Rows from block 6, named by matrix and row number. Rows with one number belong to one channel. Each number is 500 + 50 x the weight over its row's rms, rounded and kept within 0 to 999. All counts start at 0. Numbers have three digits each. After the name is the row's rms in percent of the matrix's.
# filt: filter width-5 conv, dilation 2 (model.blocks.6.filt.weight, 192x192x5), inputs 160-179, a 5 kernel for each
# gate: gate width-5 conv, dilation 2 (model.blocks.6.gate.weight, 192x192x5), inputs 160-179, a 5 kernel for each
filt.87 101:463587506493595440477479497492486469472545419489558447563473497520567482544483503491405563494555444598488514455499552441519526547403476480514487529464543477483460462484544565476543527603414556496500544478567480484524477483546431524494495391559485570514492549521508517515432502562345511508511416642442
gate.87 103:551461548564512473469591491480471510494452517474537440515565528557444505424510485415496482515509471570577532517546532545557570510528404481408489481511564510487506521573528451546488484493579563551476397515596543532419461566522528475510543526550503503491458486472494534483575543530516501414460464515532
filt.88 098:485520494461487553571523489436452558488489485518497454536519577510528518489528425571515476460512479498546446510450494516627513516487494477474495465484357332356496522393332410489482482505482490569511662524554479478519525528484510481486511410568540548525548537511471518500438361454478456504628581547530
gate.88 099:465534505483459521527495448490465472451504514577626539497480518506543479523489472525432489535551485499503568559458577518385428548480485494486542508439459557443443406589542470438474430495472507501515591519511532501556527470497571523458453425444470555548474504543525462530492481521514528544565481488526
filt.89 098:428485524552479480573458552545520502472438535557465496500496454397442519452505585544561503541436505477481586432531506433413405390466463416582467534613565498611495492511495553465418442409475449521503462471507509472439517482465545602493463488450497492529483492498479491511472538507515536553450486508492
gate.89 099:603445440532418631520527505441369524552440519500490526450509569549449508460510473451525517479490538471502473578596529493632472438468447460428467495525391423569506592415491469489522531432469495405509496536518524502468506518510391428489409480572584525493522603529509579523456472425518455488555526450485
filt.90 100:443459484513565444506563531540493542535573409542547558598473575513513539462502426464489522547515478517451553526550531443603470433430499377556479490571564522482485478569436522449506488524415522522476559592630525484459571553468407499575570568489430494423555599549498511472430429453488572506508525544390
gate.90 100:510558510478554490521461579579486464534592463484487392547461501413507476480454508478420536524539531541483546454512560497531471530437495466541481464488480537544519383464519526404470476518479594435512489421586585493523508452511470522524601575498454492434536502453531516452517563605470476501474428569520
filt.91 100:567527522478525527418450506579495487475494460449437450522457543390516538445450542508516497534541457546398623456459497467491475550552510347482545340552528486557490498490479489544468506596539498520437526462525549507511465496416406482504524547527389545431509535453514556475449518533394507545461417591405
gate.91 100:423571500474546479564486535516489447467496507529427565549480417444634498471592499480524467430433570466502517511566557552400451542486470476575437515498523469569536522546449613536493474427397486479487560481450520423539539382526559590465561465481597506470523421485593499501469481498513468491421512445485
filt.92 101:540484503579506481537537495507479497591515471525534558500413516534509456459490496386518471495445483531502481419532423449544553536531559543492522521563479469582521560491496450485496442465558560481521555536465485568592567561532468417428431445580543499478512510546528447539440479533543543541573516528498
gate.92 103:448470465472486544507451517521505448475500498480479488515522495450458485434514513506541592499484492519414547527565464427523473475548412478451489481630521493471435429479445412388427439513524552458492424525523517439379493460507536449500465561535495479472571566485484535434486444444410472486497510552537
filt.93 098:514500524540534500542452546493450534423510488502468522483441580495537493510578457537428548484514532501447453544493559523517544518550466492409480501532392459490440546525438546432499441573474575401487475512466518516400529399546512486498486473446507511478547517477490557441487515477563475497503500425522
gate.93 099:479459426522483557465535513498591372557483524457569447496481410555501442497463594444534426561520470555523551494564501580466511535519504525421467473500529550428518511429519444444463493502545517575624449507560464535461457516502612456495460388448529524524573486537555448553483511546436531550451478574509
filt.94 100:524545539514499473507549409351431426428506544574509434421431578511493488411490512443569539569473421509552551487554543527509516526400505382524526442487551506434442547632540483542488562526487450534557536445454440535451412567531509500457483436439508634530512594537507487407446470495431503504427425555493
gate.94 100:534577516554542546479550537492520467470508521510453567516509488499610518513474497398376402444431514521519494524612651613458464513549441567561485472478544524497557578474525524484477463412457508498573448522498526525547488504519505451391462464495600540510475530518578561475513550473541525473446577465474
filt.95 101:563532527487485434440462564527552471550454522405519511548572508488503610537485542546480478548469495500504499443472495571511493555669498491559504500487527561483456494483523517448486422511484559564488413505499527560429523473471475490565520512464496446574535473426431551521433534592528540549474485528548
gate.95 101:490490501352531436448463423428569487566482521477548460550383476493433510421472498526551489543579504529493564505475429548508422434512512432379549521487463498544571549495559500464506551545548517485545444526488448546490560442500518431495390447493458474539541525483458562421545483570430448499536497603476
filt.96 100:485541501512582380442472523597623474565446460455467533506453431518504426523560532451512514523559619462441461462493466456410518590506525572531513562527544534573495424543492495473492458543575525511517460548542498560600571449527526386538516524450493413530543422539500451563494486524412576538498554516363
gate.96 099:532646474488550594548516494573529443452463436432462539461504504512533521453547440462493389377480556431500564540487551600483479549451523454563497476442445557553554556479471516525473366529450448569470570461454480483575525468461516423450424427570527535540523479514553476496534474553554493443467468438462
filt.97 099:535537499487467452497476580446438500480544424531395519528477565471607480560583552416461560482528541561436465429609504515501532546591461453503423481538402432547511453462417488439515508544542545409438532501576520474534504540523445518438561524505474522451601517476549531477486464435491423538541499561483
gate.97 102:536476432437533486473478475491444491519515521466478524571420513513580520557463394551555515431532529487464544606559566550453467532410551504508385458412487451493505496480437493458464479557403474456507521552514465442421500410501459470457494451532545536479559503540550518512514521407481549438442551509435
filt.98 100:517584386468447612553418478503531412525492574563439554501453467561431525454493534450550504490512630542530492494509447474401573495580538513408494444511513451611511487471502556554427558488525500487536497471382513464526483472514548458498428543460488447444450444504478525487532527553609517494523534422590
gate.98 100:447458521437462496445432453429495533474456553475393436481459518432420494368515481543528527512459513489510578575517536560473415431489374416462522382427504566542490488516482467468440408481492565522460468568419536464448536453471480440396313474496501530552481482478502541349478475459446407466470488495545
filt.99 099:566536521500357548511509409503427474507531530529494501402578561531495502384489481537473481495478490555611434485438492492557543478522425497513471404497478480421499599470490486471457582534543538545561543469428562493521495542410412463439354514520606515417335537513460504515458470482533412544503565515561
gate.99 099:433572596471548529626522481403570428501559535517597462476404509454550507437510520547477535483412483579544514534497485426470402514511516450540492529536501558451509515532509535504499457574478450493545521460486408445442534544545613523483454396460619525396472517484544492447531449556498511521502442577468
filt.100 103:487536487453516464542410451570494403518480500561407460597421476449387607470469552475558493540377500574401461437518464517462458438542487522543575396547520377496454423497482469521449500479564534544475436510495443464427517502443471450507408471463558499490547472453410563549459489508439483565469470571528
gate.100 099:406471470472450485460539446463541561485503630517462566416509428458530572408520519549472433530472557473586460477383551557413535566541463486559451467512553535460487543510452421480472526516605491570538496549410569493514524477519552572461421539484572433558383472429572522478492505444495498583489601455549
filt.101 099:566506448517505523442550469481525550509460463383496510466520489554494494451423495528528483446540493471506577516434494535568555529525455570511533479518545574526534497480542469531483478438532503502444476503466542519624494482413510486449424482545485486549529512501524517488641525528538364369541510433508
gate.101 100:521603544483461484552551516563487422538474521584523471519510580515481469427537433424416417455410527562515462561548539538484550517510496594495489429467501557548576526491501540562499529537467576524562498565458532543478549453437481432495424524521565509454480484559493504545492563498493499528385525492477
filt.102 101:504562501505481577531601498585465484545439474576478612595503537491545664540614521448528490480494585535439471479613513490452503506580497456487486457539456427575510442532467517531429466529506477575518532592495524480531539488422583556597509507517465505455549508508543585560442566492520513572455590525471
gate.102 102:529454506558435528535430557467430511482462555525477492482476581495488567485519549434462446503502487517528501506625549559541504482580491465457534435502387471570538578454459499504495559511503474426515554410527549459485475569536447463414432498463536593481466591494481655530511447513536469445572452445513
filt.103 101:506550478490537543491446475473636469493468513408526512536470391512474492557462545543494465433515523509542551491490498542533425514509538535519483482410470466484474491339454469464489532486461490462509588557491501424515546478569608516502414469471516493544442453469560457510537423486418583447591556563475
gate.103 100:563437486397492454437573412579474529473518474432504490509535469461491539461573403586438553524561467572540435560443489452443455528519487485479434521422474524461470489491458459410455441473465539495557567466568558604501459525502400376435421476500476479529554450514535517477464401516494384546578500557614
filt.104 098:553520566575463491511450429459364482448475567489415446396530548492485557378549438602562453403469485481560416567467508540601505463625466528548532424533509487501511629558450493492475445491504507602444489466384493450519529544508431458454408479516588540555442508527439509438506467532599482405478483434550
gate.104 100:515481465450562503434536512451569424528476432479507540492503426412490437428393551499618436572485521518496535452543469553548414477452402487514437425517481480451460520365475504427495601523502523530545530467501456507460397460489451509507499481408521460475503496459584453459480453491395503545491511591468
filt.105 100:487522541518478512537460464483377541459405486469454490514464589468474486447581377562482553378491546486467435537434495505565539469467451507504512530478453466424511497524403480564521481581463546445448503538444483451456530453504449440494478510627527444526575501498395542441489499425583422429454569359528
gate.105 100:483534451460504486521493552594543446543442575519449486586437536466499601487491478524519445547473514485483558519538599545481502417540520485502504409485562505477512471499398450463386493555474461524500469621517540511410546472472492464621540562490555459564490492477538540507520475505473540549425539486457
filt.106 100:433533549499501485572567469500559459521555489483540363458512466548550499565534476510533451467466445488543492514516556571481516525494621498560536487511585495404490507552417454441428399376400480518481527486491499472487539544498597509492469471459568558543548500497486424520556379462473468413576504492489
gate.106 099:457479610482548580484535508484518443425518523487525504412482406413486536446500481560561477493472481464555499513434527566453405419449398439544555500505546601487464569537515507550533534513453363541471511509458472394434503462465492491519529549433586526511433515468519480481514440510498442465503449474465
filt.107 101:432545526550536445522480455549483493445433562570533449497483529428455489418531425559500428560497507487504493477453501553457518491446453463532499527522523452496491508601484548547510419607444524476520481509454495528445545494531432478448439521472470563502480478498372469436405513448497510588456536430511
gate.107 100:479481469541454520541547591586447561507402589491494507483500537495523609535558417555547423435549474462532509634527565597461514506542511536429479417441553543471502600470427434494447417487481448530609499592537535513502492498490549513513480499564492499593524540535535593613445510439453498507438526454535
filt.108 099:431546522395446516599496445509566436495527471564451429585476584511576530476469483506406501485361472552528520525544651500517518509446508467568454443433508442429621513442353419457457450502473480512583574614580477478423596477462490459479425406468612515438460518544561573570447404474470474574486512566492
gate.108 098:438446518535551447464593502514513478457497550533466514487539484515463469469440492485506442521500489492512565587485576509563490440468424413467491479606598521549612537508519498615464573451498449438450445487450571482417453506529427424462571548559537429430404503486557493472539473484557473468504456414526
filt.109 100:551539602539468584568526419525450425521514518497516438514510467549482579485472555413418495482430462606462471520626578511522439463530523571492509461481473495553563455480592522518438533393572446512519531448515492435530467561437566522541409471504599557467450494540464537531514462533484486425498436541492
gate.109 100:475541464485483553448510618540444489482464500527471628467516485460554443503439518557493511450505527480500565499470510577440372404463438523504423528470524569493470498499596584424437463437457559512576473487564589491495416385474453537528476483590483422508518551458542537506418518447431436518448588511496
filt.110 099:623499501496506469495539543560354510544504610466540570450545461499526503474566465440453456440524508465538377531562507533468535490525487579457469534497432508511470511611574525495477572536488462487463503543491575450491489507552553556553505511538517433522486445510542487472518522445483467391462529439588
gate.110 100:560438398453518504487471493546423446471531416476539573420562447517519439484509541537417575496512460464545470488537608511535480440470393529449461463505533517592438532374534500444517564524488494511567578529527549494510461472517450486463502528523458525504476521593514521567401491504427392496520460497541
filt.111 099:497533549525389508514553532535476513524466602447442526510508543425539619423634558460500435480442462479552465514525446590476487532624476426540527512489443547547460565518487434479407465486484470533433465522468533484538562550519467496479417606480570585579492506446497541509451552502564516588492522533535
gate.111 099:350544411487473553527420409479539421501451508526337521434451429449408539504485542513547487483432533486484567466513558532436481416496486452525507431483558468591522519498421530549455434485460395561525490430386512375470460468432509472569417449542529484525461462468435504552416514521506470535435498471480
filt.112 100:536545487571503539459500565479449467525416523610439548529503510509471525422525548435526579528526579575488536429600498449396525473570471478456476409598535384470471495596525470550545540524563561521447475472451549410519423476499571541551454539485507450530589483442486519447500513486518530519508520533533
gate.112 100:587508512568402459448501610492434545552414534442472542476580540494515548515483523458496482509469537504551442511527439539566459495543488595478446504461425501577448559448508500512521549487524462495496498568539564519559487494500395523482464528511522444483454509485491589519497556450497488473485549483533
filt.113 101:475509472555544498494530504566525352516478457455504465461489446515492457532509568513406510471460432473518410513546614530511429503447470547486478480476547529483486436475545485425482562479471495431550472477483557469419391439497470434526440490510529484497447528529522430584502397494473472484506456468498
gate.113 100:558524563385474488486494520551547574445524472503560533575521581527515542491462383492446467458542501524466545554499555521555474445461498449526582458499505497514521521454434481525471518572531486492539661600567519575589528452437477519501473530583470467454479515481524593532494484478461474517598495523474
filt.114 099:494534515489499526408506459429499367563433493486494487494489435548386511482577621454601559479478538499550414472445443444454499514444521514395547495472420470424431438513587400499507528494557505559425408562510501438498479508512465418514452549506546479526474466446490442459507466453437519501477554548553
gate.114 099:449501541460486536518538417547477433493455522522483479564497517531527519487534479472503448464426514505539524520540508508526496537370506373518454579487459485504527534505453456529463473536464491509516571533492512428533560511577494496527496458535559532455502527519515514567401475486512549501483523511451
filt.115 100:620475553607441486492525456432447493555437560466476442501534530463422478481647460519595476467446540519549504541505363502463516429524482458512512507485522560461388504538500497483534465465528584518448451500528483514451538562504456450450457507447604494474497516524429481470579536445548492420441604464533
gate.115 100:539531505456471445503580586548474471427476526426488577495503565443563574527566462474475469514475534383435559541555541591423469500549487411572440484526465529476470520563393516450412487514508475446508566524572544556475498500550411473447478483495513507578673473496636631490426435421525451502506509459524
filt.116 100:502497536545532508471457489460559548497572427507519467418536543505494347507487533521488520425440457528540535528455523443557426565430516588574516564547557562497536495457540502442547363387502514553578539376606489614552523613537577498415504489561517493458502533507544379522597517636471565451485411540456
gate.116 099:533475457542509506507553503597450443508416494492541504585501516477447577499473463409400416484473460544491531550567587620505460496487494518535537481422583571611517546487548452478452559521461529451496510596512613500508513446487380474419401479500506502423443537582527614580520534440456431430403496521445
filt.117 101:551492466573480525531549542397564460452395548472519557403437457584459475515381540602569430552507392412603554489370449508527489428503534550457574507450482479471494464420579531486461610436505519523615556503465432553541416470545534533522383418488466520578479489555499496506467476511483553531488503419508
gate.117 097:560408493568479603501512517463422453488536504490495530439548521515484466513506570535440506560475481572566498457557564406579467453539496450508441437580506451532461509468509469421412518474578563527531527487516572413437430518545432508546461432429555488508476586532461512533416442481555482522535481514559
filt.118 101:526486499523517508548527546490438604464539424457487552450544504467581490532495393592470576448593419418468588623501572474496469519457518495515482556485492566519470460465449532405456451509380507444410569473534586466546507525540485542527526483573381508572500515641508464507490488534545406371515473463576
gate.118 100:453441491487448558547488506542462496487452444540483489503607521479477507560478503479511497505464472518459505565571585585556478479460407468445485442534549589531511541485481473517579543470501434445490508518562520449433452474392395433522475462495554476433549635535483512552498419471453441538511449503462
filt.119 099:499501566502459472513550448532455483485514497503440466437535537537581517456584511513423479418418416523571443473571551488529627534548469605529481441480513474537592665463458503503502474479458556549566503533432501520483584511530502421500385482564655586524459447482537554561477506562563499500451465474514
gate.119 100:394403470466475446471506397538515504494504527526498470457545514425473487538531450547477484564508528540524480550474457498486509525520438436481398505471500485413400392506390483486498519541492567502536496505385509454337480413427416502535473556453498497488486526461421417510497479453517487564475570487535
filt.120 101:441487478523447502442537440470531449601445524522413456478484483504409513494511523452575467603478529512522541476530511515488561483489558382500542498446516487556534518529512426561521551530507431487561366540508433522407478543456499469513497494480470470512515468501516437473412645457438541606344524500467
gate.120 101:480445501432505447489508461623528558452600521394605507442598516407532409493465470524461427508558503508558531540469520569545451514517441466535509519476527577442509495482440543428448480549472500550516552479583536521460511468402493601461551555482482485441500505453534496524512446526505399486585495455580
filt.121 099:454562394526575530546533517494472445536492538593504501462397503519430442420471513498586550509503485429468595490480486460489472368412450433475524509531548429536515463554540511543516523523493455457545440503457411511493414517507653530543544517498450458477464473519512461341541566479511562455423498428495
gate.121 100:544439516518530463423464542539464453464499431420429474408399551437485447450474524549506514421486469482450574485533593542531413461430446558566471395457486548495437392415490553440406535489535568562457462382494511429452400414430480493464463519572544499476573488489471465494529464486401372444489459520524
filt.122 099:553533525484559428402442537493502533454482487448386439496504584491502447446573557524549498471507541516478438449456413493592624577583452548486470522543505492428525498503455496535504474553582574614417430446459519582544488500488505516492548567532561518548557537398468530483681579490527468448479538518487
gate.122 098:549540580539538458432500557602512494567456451447478448509555526470429541572514543487480475488505495487422496446435458458491493518497524546551592528520469475521487533444481452466536444534522510433485479491542574588566572531524416458467453511597517484553527450445454529576449533573451479616560492551492
filt.123 102:430575538454493545476460452520602476488457486525467451573503491522454544518481559477554409487474540553461521463428496574541534544501498536559575425561508490503532507410498488571447502474569454524581523504464507493550543518448578415451405503519556509480479551412530544554492403481456523536566508537407
gate.123 103:484522425517404491439498513423490521583380553548509589486461556472447445430552357435575544512573636517547522592525405531437546448516423479446478422492481544544415481520528482501557507584572522521553451588481437555523506449474542484526475565500505398488489547506515459412518542471451517563432582502514
filt.124 102:495504520430507492448510419545485503417623489436544485495580445562577458584482536607359504407515475530514527499405602516489486581477520589568463559453556540473585579457476563507555507499398562468539515411450509512555519486505501502463524546560479514456519484544503489541567534601606531430555506429568
gate.124 100:557532507532463612575455466452415538469511461510482453470465550371411508444509535560520541410473416532486542456516463415489431480462531440560526517510467483567523560582496499551469437547403503410444557451453465478534487559517471513417400407554498634464513515457415550477484534463566511455513452500508
filt.125 100:378482590353459489535456467557508518468529501512484409589521567443403514524505453519490524499446574557487473548492514518623481527482483442526457487382468474415518495528462411493501479559599563460429432539570484439433548467444427518505583524578534440475480547431452630483481515472458455529470448508554
gate.125 103:490488493554454490542483491485474495541454617551438570526459491493443533429533476461493438576405538485494466485612481486516555389515465470550522483521512483605457431414466470481396584516503511496514518590459592472440501477525425518576474546433514441500395482548480547493472540373494491570417617424560
filt.126 101:545513532553601460380485532491576438491542443449534514524523411589515453581429516532502531518569479470515554478466499434448551478443558522475433513461550504422443418474582519468541514465525576511509452461563558523537457487535530465480564446456499448535519371509561468505537516498477466494478458494513
gate.126 098:555423530435477501352513497479461483485483548470491563434491463507460471396522536527592497515503573427484530562519437589423409473457380501486407497551445522458453529493528514466460464434515404527575454491583509555506485496485538517569527577484558459493540484464522522466472477484439437514504497505519
filt.127 100:559525499543491563596552480440455522530394539566496525441426513469405496457462355415601448541492560416528564583516473532511486418424461395467496521485504457497482495527433477610521555519527378459535589579423427479466439481545472520491483488451431413525486523557473478491405499450530577555464502456432
gate.127 100:394548456480567467536454458400610450585458420506519495546431480464484501542488520555516581537492524501523464456415445415524424470499571441435530526450402493503547493376514530488597575566459568495528511581429479433531595464554498480549429417423550462519451510493542482437494474466519488596535588500465
filt.128 099:503582501604691512392428532548555479568500454432459506467473428502560515561549532512461491456548520509497463420456521499407501546578551619569519544534534532501497446517566566444544428523439589556510441408489517533568542491573565493504513508502456485487552442450491453526496577563485587517443500494432
gate.128 098:493535484553471591551384479519491572516469519475447527581497463470419452518459470500559478426517535491491562479504487526444448419422532487551547525469531536609532472457495518511484418447490511455457534491572555497582494520468454485490508484580392401504470517538481514529456511511465547497555438489423
filt.129 098:402428555558500408533534511432514434429534462557510424472539579500493432589553518382468431586461507553574412464588437578558559546479539512492534544399474468449499460531439462515518521533506507495503423477566428544319474535468461427465525444476549621436449511479496481470532415382500472595518501510495
gate.129 100:540452597573475526591523490520446458519405498604520492464513538568524567531454529440524469544338498519529445520554556579568464476515507553502506494510488477492503562508503444455498547435579537511548530543519499541444509506473556562500422435475640528517511607530500581554513452450438472491439470468495
filt.130 098:463491495539557497508489522426575423559488443543560423467541443533434451501437621427549547575425486508532469380544491470469451529447469565529478546460483440454499465517541527538581497437506419512554487466533420559476482518502498494514522378427458538538437536451459452540497533539418517529521473537443
gate.130 098:452435499411453556458526603572495508532513524391514503470505475565490524552470517451536458460505494434530518525579568606561491486477527490464471445401501591617548588378508451451511518451536459466482538571532546426520473431472450505525570508591466498522482493571587528596462481472469421453490425449470
filt.131 099:607462493503507468499512481551438537511526533414469524443478525438524502414557360557473449427560572424561497501430507564508588560530445492513452474480471482523497501525420505490491446600589531550476564542508574540493535501514447484507465505508474431549562448547524473493474429506554378467474500441575
gate.131 098:552584417478549428485542529549511428535491456425479466544379407602522534472417496481476449591513486541418567483538582519447561489507550479494461383489586483541542520537490435539485513476500555539459486556523524567510419473443464404476531435503465478522527455560543504511460512454451542491439548521379
filt.132 099:453463495527473496478445508504461503471507495483477467451489513415458411442534530483551543492505492454475453407528452494572526464464433444517536555481569566629589453551541600590550497507488465525434427442456443479475477486407512563594576557503499515411479521411451448484567553572544458476447370420472
gate.132 100:528525482489459508485407508530453423523486531603541621572501531529608562506508550435425469586513580551499443430583511530488483482527423478486408467495522428521429444529507535470472576550528497522481528540591546465498514505439462490473462529460514495486476551538522570496476451436436504591517528550493
filt.133 099:487480507450540537489488503519591466566484459464509380536433458454461473520551555477544460490394506553480434484508478594521429569459561553627519468439480588485490456433464501540551431508472561488542498436515423522479516479505495460507544466421557529471558462453459508536498513588399548543472448592384
gate.133 100:450504505496509511447572520564503466518406568525494505467535402580468538495475526441552418546459528449549462462506542552472559505497552556495485501494551429514533520475521463583410510440570328576541454535455472503444428521420526461545523480497481478582419449511489495577466564499504574550445493463491
filt.134 100:433491493565527598509547431450494456555535384498565468427532518603485427455412589458455585505476513613564564493558484400585532456422404437445475501550497445458503483499558450497525540458556580524474497446508474404514407574475523549524479555538504495416469524589500425428497513493470449447469521563505
gate.134 099:503464439400522455565655477495511439494504546507584531503470474595503481439432480480485525525517470495441665578534568476485526454454439447402481454500551475511601512502468455414460515480466470475542493604552457527424515510467512449516404440535526500542436454610656530492475466480408523489427488520477
filt.135 099:522426502551479526561470581516496546537511521516472516525453612547503470482380489462500587553409505464355514486541461463653498446483399460562504554561402477600535486470509533497521531434489484434558452518508438532446522492485486626604505425464513475501567608475502542421474547540476471511460454524515
gate.135 101:469511471483452529577482501570378506483454494578449530488458511512474452341435492486485544449460511504491562515510602566483478432479374451495528442494546498536537574492479557556487521489535487433499526507442448356447467411353491498521484479473463475493473559512484491475503491494497412392441470459546
filt.136 099:495593565482423537556487518524567468461528605509492569538468522500555551427493465520499408455447548505514456537462458557554428485600467547567546447507475488465435503482479577530457530446540521476496608526431551486580562509502571569517556536447666493478525516416579517463633446560616453462562527461569
gate.136 100:562510470473495609466483534502404490537494462432454536453481458492539498502556415483561488325504490392502523611508515555392487550424481563493518483458448583524471569456516427478519483498472451511490588470493556366535450442537513448445475450494545522536524453516557496531494466488459478424443506493459
filt.137 101:477467473549497480501443439465502507543470592512423500368482460541415528471460547488486500542499499514568505489514509422432552472560477566442570462540554463575399429451499472492461554479518462578488448466356539465493512537554491502516356474501588535599459448485385458451491537541499454549508522480661
gate.137 099:531403449477508408532508512484486529369508415527607525516502588529565459547483512556475577582545457465460531511475532500530405445442433430433443518445518554548504531567501583477605504480417579396527574518508494560486461420512362510401487447438407496524572588546545552483516440487532478454587470447500
filt.138 102:509456474553524452606567470468438525520491476512464448451532518445348467488460440527515507531521441552501533566593520466437523380461524509377538428475559521600491503528472489496531576524488540487500488504430471531404445536496419471527437495535431582490481524573409499484514505457510497482454488492547
gate.138 100:431430525475560448459582515447527446432481414461521451466452456508454428518490468515549599511524454504442503585544548510523419441419478469452462490429466481447504420405468421478496489438449495478582470531589426484412450489459513438477494395473554496553598528421515491485458366451415508480561493514448
filt.139 097:526442553549486445493504559554434452426549454496517503546536561532570536591536471490425512487463512570445453526552588598572502551520443541533413475458557538486526545571617558453574506436487607377504441448549508542454468507447517477430557542526548476354475546515554558517569490440567523414453480451419
gate.139 103:447514391407560497442464588544550408510502477484515521584356476492529498444495473460552474484533598407413581528506497530458521535445448449507489487537545625504480452554553466404402479566508449550483473508535485483529488368490500419483542475456552475478584469569582508450581536506421505458421531567411
filt.140 101:476507463546638519537494514569428457510539468506473530490434495443558507417557513514501489536459522495494491430572522502487455477475513446597432465524517546525523477529504568509445509512438494566492456397472572477466507508532542471439455510516530586410524481518530438427475517473517437539439529520475
gate.140 098:481456451528478527505467495426532511565368553494402505530406461424428482431540486449620481474460552447498487536591504471477444327426489463493511462551544527520543406517468466545377497412528412569462510501457479417471464413439563469550442425460524381469488495460493461429529456481453467448521535458519
filt.141 100:560451483568537385496525506503438548493453457399565473544541531466444562512612368536496467483587523454576433541494494525459512479435523578539465567461496536476431514524452502477506432568456552548510482544579559613447526531545473504557477508500434486509514453506461564468490552446436451489513544498557
gate.141 102:462557439523500492510517446573456485504410590545416437547396498540468582412563432616454483470483520521498477552417632512464492492505487511509435421465543454475514504448485480489402453514448531531535495546437582451524514466488507437509429488527564503543481530530431594498414523436495465518429578431511
filt.142 100:534576531453547478450540584435500500431500460401519486438497433482564428538497467497504531408605539420558534551442526508406458579522550584473503480394463552436465461481540441371521496535455551596442543465485509425561459378530484485400453392532458526602527452475555420474549473489461465449535528523555
gate.142 097:499535473522501517589530533469474405474506491471482488471445480505516501465495491448495555480397478496459625556670551554426453476507452376507395437412545470548489522492519506389480457446442474453607526526520455484446509529492493533496460418520526594500542513534573528454387508425506494513423447516505
filt.143 099:485512540497519489517468498449566488488505486470599496503427471467549433515427517532586560520489508487537502532498382481508403516466489609504465503454534586439452483432541524484548570519422549490494572505496492512528536465567472530464551454426505548480512547479519459491580432473505516437508528519500
gate.143 098:435502551488545511563551482577458510469517493472483503495577444392509469440637482506407385405517557520587467548552595566437444454522438515532378426425455490544555526435431526473480471562489518589507496472501564393448505439501447462411424461515530506473431462519516519553429420462423476520520551533515
filt.144 101:594596595468555511483515451441541439430528509386490494461529333546580474552467482532481435534530501476571533469468475543514543585576604535575481501474583483442466525522479493432475555503513528580438517494527545531536532513585482432425504498442538544507483494482493421555596404484552533431530519497469
gate.144 099:543480571537433541505486480516511495368511545476477493484580487466489508586442512501470449514508472506463581496488541587462432454497421462466509500493603563500468480492509548483450430447510472460556518521591561523495514555440442441459552506467485499477511552431494474547441429473542451503567419447509
filt.145 100:473482525467516468569530486527527554404591445505573495457461460459551417495438499603518526544554459486506522530485504409507408520478513496530444505533485521474523514422436502426475517560472458506545659468551492507544476516509505622469489406487430583509511431552538461504482483473408407555557453589511
gate.145 100:471517471472498532446443514616563442546472445477487511601456515542519520514499644456500504507463560535448568443531479580514432427472467452498478487486512450547527414440461579495472519462527471444573503485564602508542519438432509462461480562520579448438518538521566516502502470468425412524546486489521
filt.146 099:575503497536528473456515433479492522452521467495555463463480434417504472512476502548493526516593471548557542513457502420468453552482583531445475467458526532369377420518491386408444511557523596578484534478559524544510463562538498446418438448497454606511566507539461469503515417378472492494545577591565
gate.146 098:461433460481481580516543510449432528516543530532556520479537534470505490541496505467499508509542473526518507541515513547479433425437425470436547521478472469406398453563567451399474518502467411517589504589551515500458451435493544571591559502530479491475474557510545438461446443406382521549508580545517
filt.147 100:561472509440474481391508500613518457532438529483551563514464453539521509412500453507500361598528555434537511523525518600527522470563490470540435402511576602531447520472517591535425518551541484544548467536538572584486520413434484515610532573422512467543494474497526510548491536532443426557445521482493
gate.147 099:422523561442500452473481466501506546455530458396442398569545518450512480487513547598391486535509429613563553486501607505542476434442513458493453437398474444508540518462403507538543495558442571519479479473534534428461529504494385424468522521567480580492431469459464539537385447481452456563530453601525
filt.148 101:524510470534587452508553645568512485488458486435514574517445530474599540513538422453522454452491473314458510560519485579515425506479520456573515549518519573531448457542445604493458420476382430539437548532583526481502516424541463536559541487472507504501599480470558509494579477525463534454500468464444
gate.148 099:507570498473405502527477523458451458464488462490571482510560497512562485495467452447422487512548517552550517536588592577494473465368434454486430521502492422417513542505499455468515591583519506463548558520556468454527469476385491528444476473534486538468518506551540554539414528468474452484498499520543
filt.149 101:428490458417518437514526460556554546411558444475528541474550472478560472514413424619415518522613494460543473485367538454549471572530494510510470477465548515423520492469425541530513484581531560534444562450475544498542440438546450522479466441497424492593467425494522459511499445575522385496585461503608
gate.149 098:455427495486452484543403461516596509510458404442484483549510463477474510604558535536579529436477560549446552512481447481446488497464564533471499524470485506526587558385420467565585414535593485434552498496510433573504565521428542492436425450569539445451571456512509524606563478489500480505560544499443
filt.150 098:545529400537581432503610542518531459520444516448522494430437430571556517469501548483468499545506420466513513468551601536472527490568498498482466433463486484491511590427524589444498626529400568554529493449453556547458405479528493478513489445412511561546488434504522488474468476523492515557476464449456
gate.150 100:490488440502483518569582523573532481482463473467515515526483574454543585521440445524510450510575420464476580547561586597605543498569540458504464439422516525587552509446375522485418463588479468514473512482452478541461437453409460482492510478515428569599454493524567505536501467524503482515551413504502
filt.151 101:425486506525447477523513504473538476416465583483534515460471540388524562479477510580444466482489462448507530429441623550543474490572468486527527496473549475456551512554504531575484505578421407432482485495404467470451471449491550607569572498470490457576456517443511514502589543552576472455507464400572
gate.151 103:444529438432479423500370565408564429551492528501505431584434511490503518460477576491477540604486555529495534448544510471467504520550437480456491471488524453482483428516499475447486530505529550501473426509538512562484577477564447441517507444454539488545536573437411544473513457522439539551511503623506
filt.152 099:485486536503428529510554490569514583474459578533507575570526578445466679481440458502464410543592504501500505475441498455570523452569552415504565496514459512522487485494413532557491496555491456508413622545446441495562565572458485527546489563473423572582504548485490541492517499469609555554606548513515
gate.152 099:419470517534459470526498498538481510520427459501477432514484568448353579561501416549529541469498456517461548610517568595559515390532504494525577440413538510516495447465424390531473443523541485447510496541505532484431430446430485558537459424534514489510514514513440500535432386424404417510532471478584